Weights of a small audio frame classifier: held-out accuracy 99%.
Rows from block 3 of a small audio frame classifier, named by matrix and row number. Rows with one number within an expert belong to one neuron, the router's apart. Each number is 128 + 24 x the weight over its row's rms, rounded and kept within 0 to 255. All counts start at 0.
After each expert's rows are labels from the 100 clips, of 14976, where the router gives the expert most weight on average: "loudest" is the band of the loudest frequency at the time of the peak; "peak on" is the class under the peak. Only what is clearly more common there than usual is listed. The data: phrases spoken by 400 fixed synthetic voices. In brackets: how many of the 100.
# router: router (model.blocks.3.mlp.router.weight, 8x384, trained with AdamW), inputs 0-191
# up: expert up (model.blocks.3.mlp.up, 8x192x384), inputs 0-191
# down: expert down (model.blocks.3.mlp.down, 8x384x192, transposed), outputs 0-191

# expert 1
router.1 [147 140 103 129 155 128 112 121 112 123 127 124 138 173 127 149 156 150 130 131 130 143 136 189  83 110 159 114 150 110 126 113 150 116 135 124 130  82 145 118 117 115 161 113 110 144 135 143 118 154 136 113 119 131 110 101 132 146 126 176 109  89 123  96  81 113  91 132 161 131 152 130 111 105 159 100 134  91 113 140 114 139 175  58  97 105 110 124 137 138  66 115 139 129 164 122  95  83 157 121 128 128 135  93 155 162 144 110  90 150 111 136 120 123 137 135 115 175  98 178 142 103 145 134 150 109 156 133 151 134 114 148 150 143 108 130 102 140  89 133 143 101 132 142 176  96 140 125 112 153 147 162 143  69 168  98 114 136 133 128  85 123 122 121 154 137 103 108 120 194 128 102 105 156 167 136  79 177 183 112 153 190 122 134 124 128 107 109  89 122 131 136]
up.3 [102 136 124 124 105 132 119 102 155  98 154 141 123 111 107  81 135 182 120 143 122 156 119 128 138 112 121 141  81 100 148 132 122 128 138 105 140 100  79  81 159 168 157 120 143 143 100 102 112 154 154 139 106 136  93 117 127 154 119 129  98 149 166 123 109 127 130 168 127 128  86 137 116  91 126 156 118 127 107 189 108 108 132 100  83 137 113 130 140  99 141 147 161 141  95 112 128  75 134 106 134 198 155 131 166 155 109 150 175 124 111 148 120 159 154 117 158  94 101 108 149  95 120 181 128 137 108  92 121 127 135 119 131 151  87 145 152 152 102 162 125 105 105 132 159 136 143 114  53 115 127 141 132 107 116 112  97 122 120 154 135 142  81 119 126 100 105 187 123 135 163 150 129 112 143 131 137 126  98 101  81 117 126 139  89 105 139 152 152 111 160 125]
down.3 [135 124 104 116 166 154 142 143 119 106  95 107  90 133 135 172 119 151 123 130 100 114 109 111 102 106  87 110 141 112 123 151 112 102 117 132 147 178  94 113 144 135 118 148 148 110 168 141  99 101 142 166 135 156 125 136 101 120 112 161 136 159 114 112 167  71 130 131 136 149 136 152 103 118  98  95 161 120 139 135  94 139 138 150 123 147 138 143 112 137 147 111 154 196 146 173 158 128 125 182 142 129  99 115 118 160 169 109 137 113 155  95 125 150 176 165 116 149 151 118 114 127 127 148 100 156 167 122  92 142 132 155  79  99 108 143 100 113 177 140 144 129 136 135 104  88 144 150 166 115 124  86 149 130 141 106 152 101 145 117  95 101 117 140 156 121 116 106 126 108 150 121 131 114  81 114 100 139 115 146 117 154  87 137 128 132  99 133 110 125 115  62]
up.4 [104 102 126 107 108 123 124 141 136 135 162 114 148  97 173  66  76 150 168 129 138 109 172 176 147 191 174 137 163 107 117 131 137 115 108 143 153 139 133 135  99 140 107 138 108 118 125 120 132 153 134 117 135 134 126 136  91  88  83 110  86 149 118 134 113 143 108 144 140  94 157 138 179  88 153 137 185 153 106 130 138 157 154 165 130 145 154 126 128 139 142 150 142  96 126 199 127 158 159 121 131 151 116 127 122 123 123 135 166 139 132 126 142  94  98 162 126 141 124 148  97 132 183 129 107 140 141 153 134 117 144 144 125 155 126 160 118 123 122 104 143 112 119 104 145 115 120 118 127 128 133 107 215 125 190 142  90 123 121 106 122 118 164 150 140 132 130  97 145 137 108 117 119 120 106 100 133 133 140 169 154 117 196 131 145 106 112 175 126 128 143 128]
down.4 [124 151 152 118 137 108 136  99 129 115 109 137  97 127 142 118 119 119 159 128 114 103 132  93 155 118 149 186 117 108 126 134 136 145 121 149 118 136 136 133 122 127 114 149 124 100 167 127 189 144  97 148 142 141 180 113 109 110 124 118 141 148  96 130  83  87  80 128 143 134 134 140 150 118 128 168 136 135 135 120 109  88 102 180 129 100 109 147 153 115 163 177 123 104 184 157 127 124 127 129 134 121 128  72 140 149 159  95 142 137 135 140 146 123 160  77 110  68 124 114 137 119 162 125 122 115 168 134 130 166 153 144  72  59 154  92 138 160 117 114 186 125 161 147  45 121 166 129 125 124 139 118 132 111 106 119 165 146 137 112 173 146 200 124 165  83 144 138 137 157 117 167 139 107 115  80 136 110 133 127  94 126 171 134 107 117 126 170 118 122 122 118]
loudest: 500 to 1000 Hz (74)
peak on: /ɑ/ (61)

# expert 0
router.0 [135 145  72 136 132 138 125 100 159 131 119 150 128 121 123 129  91 188 105 174 108 117 144  96 140 171 131 144 118  99 111 118 126 141 106 119 100 102 137  94 136 134 172 146 128 159 107  74 112 157 108 122  91 121 106 119  73 119 101 112 183 137 147 109 140 154 122  88  73 123 119 142 171 126 123 142 115 150 115 110 118  95  85 105  99 147 109 100 161 134 126 112 125  90 106 115 117 138 122 119 126 158 148 122 149 117 138  77 178  98 125 159 150 157 151 123  84 111 103 129 152  91 168 115 130 156 131 157 165  96 157 102 123 143 182 126 132 123 112 124 118 176 125 102 139 123 119 173 120 125 105 124 168 140 159 126  82 103 131 103 148 150 153 139 106  94 107 171 158 150 128 132 146 119 128 150 120 132 120  78 123 102 111 149 141 138  91 159 150  98  95 174]
up.3 [123 114 121 116 140 113 100 115 118 120 115 170 106 142 114  63 116  77 151 114  95  86 128 164 101  89 150 160 116  95 113 129 109 132 111 108 109 138 116 143 160 119 106 156 154 120 162 145 110 181 132 145 129 174 140 104 155 151 106 111 159 141 123  94 127 125 137 139 125 164 122  98  94 108 123 138 192 126  88 109 105 141 148 157 123 149 128 122 130 148 116 115  93 165 155 127 165 128 132 117 135 119 142  92 114 165 114 109 133 145 115 130 142 114 109 123 103 114 139  77  95 106 138 120  83 126 103 113 101 171 125 141 132  96 151 144 102 107 145 159  98 140  84 155 138 113  99 136 109  90 136 151 113 111 156 204 112 153 127 171 158  92 128  56 124 113 112 106 112 130 113 128 140 114 135 180  90 152 136 149  89 129 165 127 140 146 121 136 113 158 106 151]
down.3 [156 146 117 153 132 101 145 176 108 106 117 120  98 150 135 107 138 117 102  86  70 163 145 152  99 129 129  83 152 108 112 131  78 132 133 123  62 143 117 109 144 114 146 115 132 118 117 150 127 120 135  72 109 171 121 154 126 168 135 136 125 120 109 125 126 148 166 133 120 104 149 109 133 193 128 125 120 130 130 146 171  90 129 111 149 121  93  92 107 102 153 137 132 172 128 116 146  82  98 132 122 148 147 140 147 122 109 158 146 179 155 123 128 158 139 149 126 156 112 119 136 127 117 123 145 136  88 139 141 161 144  91 133 156 124 152 124  79 140 129 143 136 112 147 115  84 199 116 142 132 108 143  91  83  95 164 161  92 100 118 127 144 124 180 135 132 134 128 106  99 146 131 133 134 119 167 140 136 197 158 183 123 117 176 110 120 107 150 155 116  98  87]
up.4 [147 146 158 137 143 106 110 115 146 146 116  95 117 121  94 116  94 158  62  99 113 118 122 174 116 136 108 127 136 101 133 127 109 145 105 137 114 126 119 104 112 170 121 151 155 146 150 135 108 135 113 162 100  97 104 123 132  97 152 134 178 125 147 131 173 116 116 175 138 110 131 122 114 158  96 108 154 119 131 113 170 110 109 112 119 158  99 133 143 124 130 125 146 154 127 119 140 133  94 152 171 112  98 131 138 157 115 116 112 122 127  85 112 144 156  85 147 128 127  80 160 123  86 131 126 144 145  78 102 145 118 113 150 103 109  76 134 107 138 158 119 130 146 114 118 131 102 128 153 109 148 145 119  87 122 100 167 160 126 161 145  86 106 134 151 117  86 138 149 148 166 132 129 144 135 116 144 170 139 140 149 111 155 122 145  99 151 122 139 141 183 173]
down.4 [113 116 115 117 157 153 171 150 136 110 101 103 147 152 126 175 115 113 148  94 113  88 126 132 174 162 145 117  98 108 130 126 169 106 129 123 152 115 106 145 113  79 154 111 123 151 176 132  82  82 147 128 137 101  76 133 131 116 105 168  91 162  97 160 144 112 112 131 121 110 142 127 133 118 122 131 110 132  66 133 136 157  87 112 121 136 141 128  91 165 100  96 135 135 116 110 139 133 115 122 122 114 111 110 152 109 133 114 152 153 118 167 146  99  89 144 124 165 124 130 152 159  75  99 103 119 125 151 145 122 107 112 128  90 123 143  88 115 138 160 134 137 152 132 159 116 138 152 109 129 106 122 116  94 173 157 107 110 115 122 111 161 114 105 108  93 137  99 150 119 121 131 131 112 121 129 114 147 143 138 109  79 108 138 125 114 156 139 163 122 134 145]
loudest: 4000 to 8000 Hz (31)
peak on: silence (75)

# expert 7
router.7 [177  93 131 129 116 133 121 152 108 154 182 117 168 118 122 126 145 110  86 106 125 106 136 101 132 133 101  89 159 130 196 141  80 131 126  85 142 100 121  91 142  98 107 170 151 104 128 141 149 133 115  98 135 140 162 118 135  90 129 166 112 175  96 162 107 119 159 114 141 115 159 102 172 104 104 112  54 150 155  93 146 143 114 171 128 127 144 121 108 126  99 111  96 132 141 143 154 131 125 107 108 131 131 140  86  97 124 186  85 145 144 102 153 110 104 112  95  91 152 168 102 125 106 127 134 108 169 115 109 175 116 134 136  71 131  82 148 109 148 157 144 140  97 138 102 149 134 133 129 173 151 107  90 119 128 125 141  88  99 146 134 113 121 123 139 142 180 108  99  87 126 157 112 118  99  70 163 173 213 134 113 114 109 123 147 126 148 150 104 104  84 130]
up.3 [116 175 158 116  81 127 119 145 144 176 170  98 148  92 136  79 113 148 103 161 170 147 143 122 111 124 136 112 138 101 139 120 152 121 139 163 144 123 140 122  93 135 132 110 139 172 120 132  85 112 119 165 165  83 122 168 165 110 114 186 138 127 163 114 164 146 136 140 188  77 151 127 171 120 132 161 106 126 143 121 138  90 107 142 104  90 172 159 121 124 162 139 163 108 138 129 100 156 104 121 138 127 112 132 137 144  76  92 134 165  99 118 108 126 148  99 136 128 119  80 122 132 154 128 116 125 170  88 151 137 161 107  65 126 142  99 127  87 120 134 120 176 141 134 142 114 117 168 161  98 124 153 164 148  94 176 115 145 112 184 134 148 140 134 111 143 141 158 125 121 118 124 124 148 154 144 111 102 100  72 141 146 128  82 148 126 121 127 132 145 121 128]
down.3 [149 144 104 150 134 126  59 133 124 129 117  96 135 122  92  79 119 161 105 154 128 160 139 113 104  99 117 145 149  97  78 133 123  99 143 107 179 148 116 113 159 133 147 128 162  81 158 157 167 140 136 130 104 136 149 166  91 120 142 114 125 114  72 108 101 130 158 146 122 117  93 163  61  87 126 115 164 115 133 141 137 105  99 127 143 127 169 134  90  79 108 137 137  93 147 139 132 122 106 133 168 130 109 123 141 118 117 127 138 111 122 122 162 136 116 102 107 127 133 114 119 115 145 112 116 149 131 122 114 111 117 150 153 112 129 156  73 162 115 115 153 151 161 117 161 138 161 130  87 152 110 121 117 151 114 141 139 127 149 121 150  90  89 150 103 115 104 125 134 114 119 131 139 143 119 125 118  99 175 112 162 136 138 156 137  92 155 138 108 117 131 135]
up.4 [152 166 132 120 127 111 175 111  99 120 155 129 129 174 116 142 134 143  96  93 114 124  98 153 123 186 122 110 111 124 139 120 144 152 130 159 173  61 132 117 108 139 144 118 146 113 138 132 113 100  93 111 117 116 146 102 153 163 107 122 153 122 136 109 114 134 152  59  88 149 126 137 112 118 128 123 126 152 132 156 147  78  82 165 145 124 116 113 117 128 129 156  90 177 108  99  84 168 102 157  89 112 172 136 104 101 115  87 112 144 140 148 107 106  87 106 141 146 120 156 127 113  82 111 117 130 131 149 128 139 139 143  84 140 135 137 127  97 137 140 147 133 127 151 148 135 167 141 134 113 139 122 166 107 138 116 111 149 105 157 173 117 135  78 139 134  91 185 138  77 106 103 125 159  96 153 113 114 102 178 109 143 121  90 178 100 109 113 101 154 134 117]
down.4 [ 96 113 124  96 142 118 135  96 149  94 141 110  93 140  95  75 102 142 140 123  96 150 155 112 112 117 138 101 130 116 141 178 101  89 128 116 137 131  92 152 150 114 124 122 158 147 105 131 174 103 119 125 113  89 146 129 154 141 110 126 150 111 115 131 150  99 231 123 107 144 155 143 124 151 144 143 169 132 141 148 137 108 145 130 134 141 142 134 136 147 142 124  89 113 152 146 133 161 141 159 159 102 105  78 130 152 126 130 106 100 124 194 103 128 140 131 126 122 125 115 140 126 120 125  70 120 123 164 136 145 118 110 143 126  91 130 111 155 119 102  92 118 135 118 166 124 162 135 112 122 117 126 120 106  96 125 158 107 120 135  93 138 130 104  67 112 151 118 120 105 129 176  98 112 141 163  97 138 118 151 134 138 150  88 195 140 133  90 100 145 109 150]
loudest: 500 to 1000 Hz (72)
peak on: /æ/ (49); /ɔ/ (25)

# expert 2
router.2 [113 125 156 100 118 148 153 122 161 152 101 107 130  97 124 131 115  75 170 153 158  98 121 134 151 164 138 135 147 163  90  89 115 172 128 143  97 180 118 181 134 157  96 104 123 116 131  96 126 120 142 185 150 123 129 141 127 182  99  64 133 125 126 138 120 122  97 141 118 156  68 112 119 150 147 120 147  98 102 133 103 139 154 112 145 104 121 147 138 119 180 163 164 134 130 146  95 156 107 151  82 133 144 127 118 105 140  87 142 119 130 107  72 132 132 107 165  82 129  99 126 147 136 121 145 137 102 132 100 127 147 155  90 189 129 149  85 124 156 121  94 153 120 155 121 139 120 114  97 112 160 116  98 161 103  96 143 155  80 142 154 135 148 122  75 121 102 139 165 117 145 125 145  93 101 137 161  75 108 140 123 137 154 136 103 160 122 159 118 151 141 112]
up.3 [101 104  88  95 128 156 136 116 127 148 133 152 144  95 135 138 123 193 139 148 127 191  89 132 130 130 154 136 173 120 125 118 109  86 142 111 148 137 141 126 125 112 132 162 135 189 125 124 140 173 127 138 158 129 133 101 150 149 191 150 141  86 159 105 118 138 112 145 118 149 134 125 113 181 136 144  79 117 145 154 125 132  93  79  90 121 136 156  88  98 133  99 136 153 128 116 147 142 107 161 138 119 109 164 124 108 144 141  66 103 145 162  99 147  96 110 147 140 113  93 129 143 134 128 126 110 138 107  99 101 145 142 111 145 147 146 153 126 127 101 155 110 137  95 110 124 141 100 135 108 124 111 124 111 184 130 123 157 165 112 137 172  90  89 134 124 111 140 120 123 109 136 135 170 114 131 136 162 113 103 152  78 130 140 141 135 101 108 103 150  70 158]
down.3 [110 152 149  94  81  88 135 140 116 108 157 119 134 113 162 150 138 108 107 116 131 123 118  81  91 182 103 152 168 118 130 139 213  83 110 121 155 113 135 150 138  74 106 129 118 149 149 124 204 156 137 153 164 210  90 145 152  99 145 108 143 113 130  89 127 127 134 121  63 141  91 138 102 116 143 153 145 122 159 154 137 147 118 132 130 118 142 137 131 151 141  86 178 109 134 139 113 111 137 116 150 125 130 168 117 128 116 151 136 155 143 128 125 106 116  66 144 122 155 152 109 109 130 132 141 118 118 124 130 155 147 128 116  90 124 129 107 130 115 135 148 140 129 174 122 142 189  75 135 102 117 140 159 137 135 139 157 138 158 130 149 143 125 118 144 134 110 113  99 124 131 100 174 151 135  80  85 147  88 128 107 132 182 157 112 117 144 161 143 132 115 145]
up.4 [129 132 165 164 137 101 157 132 113 132 108 122 114  99 159  97  90  87 103 114  73 109 112 186 124 110  68 151 112 133 134 132 122 128 102 118 102 122 150 118  84 132 126 119 126  87 128 125 163 110 148 124 171 167 119 167 131 141 111  79 119 125  66 119 159 129 151 146 131 155 187 171 125 117 112 115 129 162  90 112 187 114 102 161 160 149 148 128 129 135 161 103 121 169 156  82 120 137 125 163 103 110  98 136 164 103 139 150  85  82 126  85  91 132 112 167 125 137 109 160 145  75  97 102 132 127 147 134 149 152 137  98 137 164 181 107  55 138 159 126 123 105 115  94 145 138 142 166 144 119 126 113 174 104 139 115 130 144 107 125 161 127 130 146 139 103 159 114 141 132 109 119 174 125 105 176 125 103 159 137 132  99 157 100  99 132 147 142 133 168 151 121]
down.4 [ 98 148 111 108 144 120 172 109 117 131  78 131 127 123 142 204 119 154 146 139 156 123 135  95 157 130 120 114  95 163 146 151  79 113 115 134 149 104 123 178 137  98 177  91 125 124 117 139 167 108 125 160  57  92 155  89 123 172 149  97  90 105 128 121 123 152 136 129 162 160 130 142 130 137  95 124 136 150 126 113 137 125 142 161  56  88 143 157 162 146  54 141 144 104 155 134 166  97  85  63  81 141 155 120 110 153 180 119  99 128 111  63 124 138 106 148 102  96 140 109 136 122  98  99 144 122 129 126 124 174 129 118 139 135 148 109 155 130 145 111 109 143 163 140 141 163 190 116 102  60 123 102 139 108 146 178 183 124 130 145 115 128  93 144 109 117 119 116 156 145 169 161 103 125 130 137 170 151 116 136 131 149 147 109 118 123 120 112 115  96 119 149]
loudest: 250 to 500 Hz (57)
peak on: /i/ (40)

# expert 4
router.4 [112 151 100 140 133 111 117 113 120 149  47 124 112 139 142 156 125 124 127 124 157 129  93 174 122 145 139 157 113 127 124 157 137 101 136 170 136 100 149 148  84  99 157  75 147 145 151 133 157 106 124 112 134 120 133 145 113 116 114 146 107 133 122 128 127 143  95 183 114 130 128 154 109 155 119  95 136 122  91 121  84 116 130 145 100 120  81 126 108 157 137 132 164 143 151  88 106  56 114 149 148  76 131 102 119 127 113 137 122 120  86 103 133 111 106 117 137 152 138 131 151 130 100 115 154 107 111 135 116 109 119 122 134 114  92 153 148 178  74 100 128 111 141 108 116 120  86 110 119 115 134 143 151 169 139 133 112 101 127 137 104  96 110 106 100 153 116 151 128 138 157 109 134 123 114 144 105 140  47 118 121 129 100 146  87 144 162 131 108 110 152 112]
up.3 [105 156 103 121 104 134  94  83 146 132 116 119 121 143 121 108 177  91 131 113 125 122 120 107 111 167 125 145  94 108 148 126 130 140 106 140 113 120 122 103 103 165 112 143 112 104 148 143 104 125 123 163 144 101 149 142 136  72 106 127 137 127 122 123 165 131  95 101 144 111 127 104 108 130 130 118  74 147 131 135 123 138 138 135 120 125 155 102 115 124  91 157 191 115 124 180 107 129 169 149 113 208  88 120 125 153 156 135 138 141 158 160 136 148  86 105  83 138 153 120 151 118 122 133 162 128 110 107 153 118 145 150 112 131 141 116 138 124 123 151 136  83 105 106 146  99 156 154  58 152 116 156  82  97 119 145 132 139 126 130 145  94 159 114 136 122 157  99 142 147 184 136 147 173 128 106 132 142 134 141 129 151 124 159  96 163 141 104 155 148 152 122]
down.3 [117 165 122 136 113 173  87 118 175 129 141 141 141 140 158 131 106 119 128  71 124  77 168 142 125 165  84 111  70 125 165 131 165 119  87 133  78 168 137 135 103 109 149 160 135 155 189 158 137 147 161 138 158 125 113  98 139 106 133  98 137 117  76 136  97 136  99 112 148 133 128 121 108 122 152 129 115 124 102 117 141 120 135 105 114  92 155  87 150 187 172 147 158 125 132 138 108 138 118 130 131 131 111 153 161 134 133 130 134 146 136 167 131 144 142 129 128 116 155 123 119 103 150  97 127 124 129  94 148 121 129 159 161 136 120 122 136 129 155 118 147 150 128 136 127 141  65 119 108 131 115 125 130 108 113 121 159 118 174 103 164 169 128 141 181 125 132 129 141 168 149  91 144 124 107 121 137 132  97 167 103 106 155 101 139 161 132 119 104 123 113 181]
up.4 [118 140 112 114 148 135 155 142 134 128 159 109 123 129 122 154  93 138 116 103 129 144 113 152 121  92 132 111 186  90 100 123  77  88 121 129 111  99 154 157 169 127 110 117 148 156 143 181 125 142 129 105 153 137 143 157 124 117 101 197 110 113 204 133  92 135  95 159 164  92 179 120 135 177 109 157  61 109 138  87 122 129  56 141 134 155 166  98  77  81 156 169 149 110  91 114 119 147 144  81 129 115 111 149 127 122 112 133 106  94 116  92  93 126 130 155 108 145 122 159 114 136 143 125 165 128 146 116 123 132 144 140 140 145 115  92 147  70 137 144  83 161 118 146 145 149 137  70 132 121 129 141 131  86 120 151 145 108  97 135 127 139 143 139 128 161 161 107 119 140 114 144 108 131 180 112 129 174 122 138 119 100 143 129 189 102 131 120 111 125 131 162]
down.4 [169 113 129 145 135  99 119 121 124 123 129 126 121 105 129 147 103 129 142 162 129 138 124 144 178 168 150 128  83 113  84 157 105 132 142 111 126 156 134 126 144 174 152 148 124 116 124 146 155 141 106 128 133 182  76 137  80 137 154 128 149 116  74 139 168 145 141 152 136  86 131 126 115 105 144 148 122 126 124 138 157 135 137 135 141 139 134 112  76 147 118  71 170 108 132 133 105 190 128 129  93 109 123 182 142 140 153 142 127 152 127 129 142  89 113 116 127 125 115 151 144 127 141 123 117 151 187 155 138  57 107 143 118 123  49 106 101 112 142 121 104 144  89 104 189 121 130 115 109 144 131 120 180 124 138 114 141 110  82 135 140 160  96 105 136 114 138 108 103 171 137 167 148 137 153 148 117 119 166 133  91 124 137 143 119 125 137 132 159 136 106 112]
loudest: 250 to 500 Hz (67)
peak on: /u/ (48); /oʊ/ (47)

# expert 6
router.6 [136 135 152 145 152 168 157  92 168 112 166 146 139 137 120 112 118 176 143 148  76 105 138 106 150 143 128 131 140 110 125 111 123 164 117  90 102 127 134 136 141 177  98 106 128 149 118 103 145 160 150 110 136 138 138 139 164 186 145  95 118 124 180 108 127 153 141  92 105 107 133  96 136 123 125 183 124 128 107 100  99 147 121 160 173 176 142 145 139  97 139 109  98 151 104 119 144 134 114  96 161 153 142 135 129 137 139 136 135 130 134 104  91 112 167  93 148 133 116 126 104 151 139 101 102 139  91  94  86 118  97 117 110 146 126 129 120 112 140 139 104 144 105 143 106 152 127 140 158  94  74 138 130 100  79 108 112 183 134 114 154 154 143 142 110  98 107 161 134 113 103 114 115 183 115 122 156  99 152 176 132 103 111 160 105 103 108 114 165 130 123 154]
up.3 [138 115 145 148 158 123 127 137 122 160 151 139 158 109 154 111  80 114 150 131 113 144 162 105 126 104 122 106 162 103  76 119 135 108  97 143 145 151 138 122 112 104 107 160 121 177 116  99 130 131  80 104 100 145 139 120  89 130 128 136 158 144 132 132  91 144 108 154 140 147 165 120 127  68 128 138 128  87 119 143 146 156 146 130 113 192 161 134 128  78 184 152 101 120 130 140  93 171 138 104 116 144 100 143 151 150 122 126 131 130 163 120 161 140  78 102 127 182 156 144 106 148 136  90 125 139 104 135 187 113 156 168 146 161  90 133 121 139 131 120 129 184 113 128 178 144 160 162  91 106 127 179  93  95 110 157 121 112  94 135 124 149 121  77 139 155 134 136 130 153 110 106 149 120 121  85 112  86 123 128 132 123 131  99 123 158 117 136 125 120 127 139]
down.3 [110 142 125 129 128 111  98 137 174 138 164 117 163 137 132 139 123 128 107 164 111 158 104 145 139 107 105 114  89 130 123  86 148 153 113 107  97 134 139 105 159  89 158 165 155  94 113 157 123 114 127 117 174 110  99 164 112 142 126 118 152 139  66 100 124  99 129 127 120 142 129 132 108 128 110 138 140 138 151 109 123 213 145 127 143 113 103 157 134  92 119 140 143 143 138 101 122 136 123 157 126 128 101  80 122 139 140 144 135 123 171 111 147 111 131 136 114 124 142 115 135 129 131 124  97 117 126  99 131 129 174 101 178 121 121 123  97 115 147 150  90 133  87 148  94 109 102 127  99 123 136 114 116 157 154 154 127 128 109 128 153 129 112 120 136 100 156 124 134  97 107 164 169 110  98 141  89  99 108 150 148  72 194 101 132 112 145 145 118 156 110 143]
up.4 [144 148 117 167 149 131  86 147 107 170 140 155 112 150 172 112  78 115 148 115 126 103 159 110 135 113  89 129 113 140 128 149 130 140 104 150 128 131 141 129 114 115 119 129 158 138 121 131 115 142 118  87  59 129 135 102  95 110 117 115 171 130  94 158 170 136 145 118 152  97  93 158 122 131 122 122 143 118 122 122 131 101 128 124 108 129  94 138 127 120 136 120  93 176 106 199  94 168 163 121 121 195 132  55 141 156 109 178 142 101 109 138 134 142 158  90 154 123 135 118 127 105 124 131 115 148 117 159 136 119 127 134 177 132 158 102  89 130 146 182 150  69 123 130 149 128 147 127 141 143 145 114 144 122 122 155 185  90  99 103 164 164 135 148 139 115 121  76  54  80 137 157 125 128  63  98 117 126 119 125 201 123 134 133 133  94 100 167 144 137 116 124]
down.4 [105 162 130 189 122 111 127 108 132 118 169 133  71 127 137 103 119 138 132 143 137 158 123 105 130 136 122  67 119 151 111 110 112 131 128 132 159 118 133 141 142  83 128  85  84 125  91 122 131 116 116 135 136 186 116 108 113  94 113 154  80  86 137  94 154 165 141 137 150  83 149 134 122 164 110  97 150 101 171 133 157  84 123 147 117 140 137 142 118 132 159 128 106 115 116 141 133 120 119 102 130 131 111 162 137  95 150 128 135 141 135  96 141 157 119  88 129 163 170 168 127 154 115 111 143 107 121 115 144 110 152 107 107  78  91 122 179  96 102 147 104 144 123  85 104 163  65 105 112 162 138 145  97 195 119 122 153 150 100 124  81 130  94 131 113 158 135 151 141 122 112  83 163 143 154 125 186  85 136  87  96 105  99 124 141 101 122 137 152 115 148 167]
loudest: 2000 to 4000 Hz (45); 4000 to 8000 Hz (31)
peak on: /t/ (38)